config.toml
image_size = 40
num_classes = 12
parallel_block = false
depths = [2, 4, 4]
Rows from block 6 of a small image classifier, named by matrix and row number. Rows with one number belong to one neuron. Each number is 128 + 32 x the weight over its row's rms, rounded and kept within 0 to 255. All counts start at 0. Numbers have three digits each.
After each neuron's rows are labels from the 100 images, of 14976, where the neuron reaches its highest value: "colour at peak" is the nearest of a few named colours to the mean colour under the peak. Only what is clearly more common there than usual is listed. The data: drawings of small networks of dots and links. In brackets: how many of the 100.
# fc1: MLP up (model.blocks.6.mlp.fc1.weight, 768x256), inputs 128-191
# fc2: MLP down (model.blocks.6.mlp.fc2.weight, 256x768, transposed), outputs 128-191

fc1.689:114114091128152134107128108035087114128128128130143135128114138133128128143093079128105169128107128128106128130117100070128096083161135188128128128164128128137116128128128169169106091184040099
fc2.689:154128101128207110128128149128091074143068128161070118073151186128128167128081087068175131234144128161098128128128144074159138128128226107128128128121130177128158097144128128069072128174149128
colour at peak: grey (99)

fc1.433:125162091091128099128128128101202084153128137191195128128128128128128128128153128117142172128128128128128128111091142128113084074128173110075077146055163137128204113141123087189109128128193142
fc2.433:095157183161166167119113073137167128073083090147172128175128185128071112109108158081154128072105181149189135123210158109107167116193173117079168139174128128157161128094116128105128168136128129
colour at peak: grey (71)

fc1.67:095084106128073128128125067164180145129152147191128163146128145113128144128143128128109039154128128081166166128108095151171122109117128167164128113138128128128118161124169191175128128088165091
fc2.67:165160128176128084141125128119128107128168128099128166128054138128132110130135128081128142112128177128071135128102179128187049128188128154128181128128128128068128128052038104146038149144143128
colour at peak: pink (53)

fc1.566:072180128053120100101143108128085198115141149128128082128073128128148137053128119097128122124128112136071153128152128128140143068087137095138182128111169148236128125126144099128179084128107077
fc2.566:137165078083182108112113183158133190100070139128128132124096128128128082128133104124096134180092098171078155146089159147128105128164128146161128103128099101132083159125117182128208118178128121
colour at peak: green (34)

fc1.465:128199100099128157109135135212085128128145137128104128117071143128184128128060084080080171128097100128143116128128089082128153019128128128114152072148128109147164128132128149112128150128128119
fc2.465:128145096042159128086072189128084144074056146128128187081087137128124122140112086128128128236139149128125074128113105140142090041119122092128082116118128157129152128128120166169186127152122146
colour at peak: green (36)

fc1.537:173150128118128079128172075139146193128151059099088093157171105096103128126128071162092128128099083095137155174174128128131098126074145156125128196105128157128130131128128165128165128083149152
fc2.537:026128173099128161149128151128087056128145085131114091090067131108190070180132128102099128128153109128128172128097090069162120192128094164120102077163094136128103131078128189128128128162128090
colour at peak: green (25)

fc1.291:113058113163149124104128128128145090162128128101128084149098139027128128079128128126146135171158148110124128139092169111088128093128128189128128141214128165107148109070128086128149158117140128
fc2.291:128177155239146128135185153081140156094128128179128128143182137128083157000125128076085093128143128089117128128117108164108091103125128146088145094125099113128128139128232138128052133127128159
colour at peak: grey (93)

fc1.389:145128128128117128123128096133129106093155119128169097074112157128150134104106070128084128160197128128089128168144128128128192157159128128081128128114142111128131128135175128239068063126108130
fc2.389:128128095128129110124174140128143118114091158148128174095144169128104123013014183128128080167143128026128128128137128178128119063128143161117146149146122128179070112128239182128035168141128147
colour at peak: grey (66)

fc1.489:102097176128052128149104143128077163140165155101128041099128132135213128145101128142128128114144124075128067128079128128128103167084083127117128128128054128135156128147128075139095128128152107
fc2.489:128128128170093128128086112193165096096128128098088128128074166179147128128128120128086167179155079128128021060156142181127061128128131185096139128190082132170088137128187128215056040141107128
colour at peak: grey (88)

fc1.727:128128132128175150157089164177128128169171133128136168212103161123143204159154122107086128128128131120128107141156128128118128128133049141135128128106174128128128232128171169167109128099176128
fc2.727:099159106128129209156123128129167128128169108139129105110090112174080143138128183174062095167089128152148128149164128173073128091128101099182111126135107119225072158147128128128157125167142128
colour at peak: pink (39)

fc1.167:153141086171167143128060116128119128191128149070128105128128173119155128128128125128080080105138195099079143161128126128086128128128128121126197144149071158070148128128180215164128128128128128
fc2.167:146178128178128140151128128115111180128128156129074128170169128128128128128128128128116110128109128090141128162186097128128144048152159182131123122069165107150128150121186128098082128128081208
colour at peak: pink (50); white (28)

fc1.284:166092119162185175199128067145128128109133147128183145152157038101128128128150128140191178150207128042128128158087128128128134210125143119106128128119128180159175128128055127141095113155128076
fc2.284:120091139172084135103128073169082137096128137128168128128128140210169172101174067121128114128199112113128130128127077114097128226161094131128128111182082104121150128128122128128089128142128077
colour at peak: black (25)

fc1.85:128083128225118190128173103108128083071086096174151128123093143121161154118169146128128083128099127115100155162128065190132116180128137128128128170125066097128153148128084157069101136128128111
fc2.85:105129164180128117162153128128127144177128128128128095163128058128151108128066087175128073154087128143128128121110108157139086128128137088061115054126128132128072132101123128162109132128093141
colour at peak: pink (50)

fc1.117:128129128148128155122128091128069128131117092107104123112128124128125105120082114107165128128128105128068128124181175131107128077180163135133100158133128140080126128121061173128113071147128128
fc2.117:165074165150104126129128105128128076071092095125069128128128186143172128059143133160177128101128174104128119065128171132056178167128209128128189141135128144076074119182042128099096128128148128
colour at peak: grey (71)

fc1.44:139046162146106153120137174169128188186070128128106128125154073075094128135062128131084146093176071153152062105071145128182108128128118122128166114131119138128157102172165134128108128140156102
fc2.44:089170128156128143128209122122128134164128151190128087098128159128128103065115128118128164128128118164087049114161097133166031128128128227139121125128071128128114081098131128203128128134071113
colour at peak: grey (72)

fc1.425:112128125150196158052082165096128173128128137149137135143128142106128153128128181128115054145128100141165128147190096127196102128128185132096073187128138139154088128128108141128092182172181173
fc2.425:128146064128128128087128147095128173119128128128164102128147128086198128128195128083128079080216128128166129072134089128128110128128103065089111133161121128138196128070128117128122159180128119
colour at peak: green (40)

fc1.246:143128130177128120152088191128109145164128128174067128128128128146092141128128106128150136128128128172136128128100128128122145152128139113200184112128128114176128117089128092074128128128110128
fc2.246:150057133124115131128128117144128128098116113135128100195106124128128150128150128128090175133128128158103128080128141110089202128128138165104101128159099185162091169129174128045128128128170193
colour at peak: brown (81)

fc1.200:156139105128153177095128096104128091086104114128160078128112125150086066128159128159128128175168092086128149105135047092128128070128128079098133149212151147194101171128102140155128128117128110
fc2.200:128128122128091130180172152124119099135128128127174104122081110128125189128089129154110127119143128162128171088128083128167121128099141097128026115128153126156085128128149152118120126106121099
colour at peak: pink (49)

fc1.158:152141130148128179128122153157126109107134176142138128128065185128143128140128128093164140116128139171128059167128128128077098104128082128035150106069154168128128150188166203130099109114128088
fc2.158:143187148094128155140128156086123098128173146112051128066145195127123128011061120093088121133104158128148100128199107145128179074154110172128128123128127127171128151113227167126111095167088128
colour at peak: pink (36)

fc1.408:128172113172151128109128075082079141128124116103128128170101127195175184128103104128114128054136159082118092143159128144128186041180108135128128184100189107174146128093065128143128068152143128
fc2.408:128105141143100128128119099129089115068128097152152128133138174128122137218165115168144157128128240088157117107140164090026191179156156167168128164160118128132145083169061149094102115100126117
colour at peak: pink (53)

fc1.502:128128143121153128092095145189128128130128133127128128096128077128147086093201142128128128133093109132079185091128128143176055134128128088134128151147128128128128128128071182128128128171088125
fc2.502:142159125050128128128128140116128149114110107145114128124105128119071112130202105118128159128163149193063182128168128142111114128128070175128240162089106128187128128129092139062155141118141080
colour at peak: brown (65)

fc1.137:128128061106090125128128132168150133128074124174177179159140155128115106130121063126126180128211125214128128194133118128087169122110092159128122094079128136102148118191157128128122116137168142
fc2.137:017193113102190137128137128126128128133170128128154137128128100128075137108131144073128116092122138156081128128110077128079064142128128069128090166115128150128149100128071128128128128128128167
colour at peak: grey (81)

fc1.269:102173128090250116133112142128078163084128128122128112146128128181114147128100129090124125149128085128112184165126153137157054078100066128128128147132156087136162088112128128104131108117145128
fc2.269:128179068086157083096128128147128165128144184128076128074128110128083099129128128145128128166148163180085141171136179110150160089130097128128128137086128076128128141196113122064166128125173044
colour at peak: green (34)

fc1.658:128150085128128172109089128115128109086128128164115186127095103045207111109157083087128180128127157128129138068128108118128128166111130128140128128207172100105128109128154184084120128103190131
fc2.658:128131188095128128128113128128128196128135176128155150155128096075096134094128141058106128069076128082124161145113157181150138128154159128149107153128128112095068128128086099100074114128128157
colour at peak: green (31)

fc1.676:169117098128155123077047134086128139170128075137128128128106167119068119071128085141170153150184164128128128128128162128108113128087173156128128128178137168151120128128137128177119074112193054
fc2.676:128063128128157159173128098123139153130128084119058128153161128087084109128119131137123128211141157094127050142134123120128037128115138128202098128159188126089087108128165128127102057114149128
colour at peak: grey (83)

fc1.567:128157175203170157140135098128138188165128126122149169126083086128141125147187145172128182054119162166117118133123161128128144105128133128108167128146128171120128112126145099115170074128088154
fc2.567:083194206128123151113159161128128122128128132186119095128043157112150124113062123128129128122084181211148084177162093091125128153125075128128143145128108128171169068175128071097128114179128097
colour at peak: pink (36)

fc1.654:145128112128165129128091102150090128128128152128128122100128168154128142128111164131089087124128106128116101128128128128084128075064130128128175141118128128150144125157127080211127120128094085
fc2.654:163204130159097128094120164128128104128165112102090140077128166097087201044055128108119128109124128128158105128128070159165128085178128128109062115126164159128151125041231149088109120145079153
colour at peak: pink (48)

fc1.110:120110127153105128128166114055079128206096143140144116128128128046128128128128084128115119136128128097128114100176149128164114128114116128128153045193046178128092165128168141200082118128128149
fc2.110:114214128128099100131131141128134128128085128128128130150106128160103208111075175108170169128183128128128128128128128057177128157136142173076144072079114159222191075109135074129053116128095089
colour at peak: grey (82)

fc1.380:128152095157128128175128088095137058175143155088132128128128128100105173128128133128132122128165121120145128089094172140153124182180140177165122097147146060190084128128128119114080128166088128
fc2.380:128128128154098196078117128128163135128050081126096102128151082178142148201142103128213128128128128128120136080100128128144134209153100066100128101124161162121136128128146128128128093128128128
colour at peak: black (26)

fc1.645:148191046128116113090128128134086128117069128091093128139104128128128149140112126073160092128097128128128128132186128072111140031120138151128079140119185128128158128173079143128128074111128128
fc2.645:143132133099109166071136106128128128069088135137111096116075189145127142128128105207147128159106170104128128094071143079091174128145174099151084133128143155126111128126063128108128128128128128
colour at peak: grey (66)

fc1.753:153058128128168136174150143209163128128190128195115128128128078128124128111099101082107081161141124080069128121121119128165128143161153187168132151130100136161105164157104182099149128171122089
fc2.753:154095168151091128088128203128168128102141145134084128094089127124128118109211118118203123118128106168107128094164168166128079141134100098128128128140128128118100068128145128110116136163097128
colour at peak: black (26)

fc1.35:078175093110128142117153092082113124132096128181148090128128073109128188128087097128128074128103079128070099128128034128090090128152128132128128128128128128128128128118128109156128091112189157
fc2.35:084156081062140128128167176112128178142128126108170078107054128128128156175100170138128128195128169128129128085063105109213148128121136090062045085069120144128125175128116143139179128178095044
colour at peak: green (25)

fc1.96:128128139128158098128128106128109067075136135112088154093128128128110175128143179096128128128140128102128155157134128138138170062128122125128106128164128128128126116128128102162128128076149128
fc2.96:136110128164153056105128112128141128128084205128128128090163097115128128128092128133109137200095151109128153120123128134128068091128087128120082097128128132128154146128089090128149105115128091
colour at peak: grey (85)

fc1.453:128144128146074128128128093128128128144128142153103128128117172143128090161176128162128090142124128128079076137128231111128128128135173085102128119128187215238089128128093132121133128128128181
fc2.453:167128128186095128101128214128141128128088129128098092116114136128090178026128172120101096157128149152120128125113128141128139128114128128128092182061159083187067135109155128105016128128128128
colour at peak: pink (47)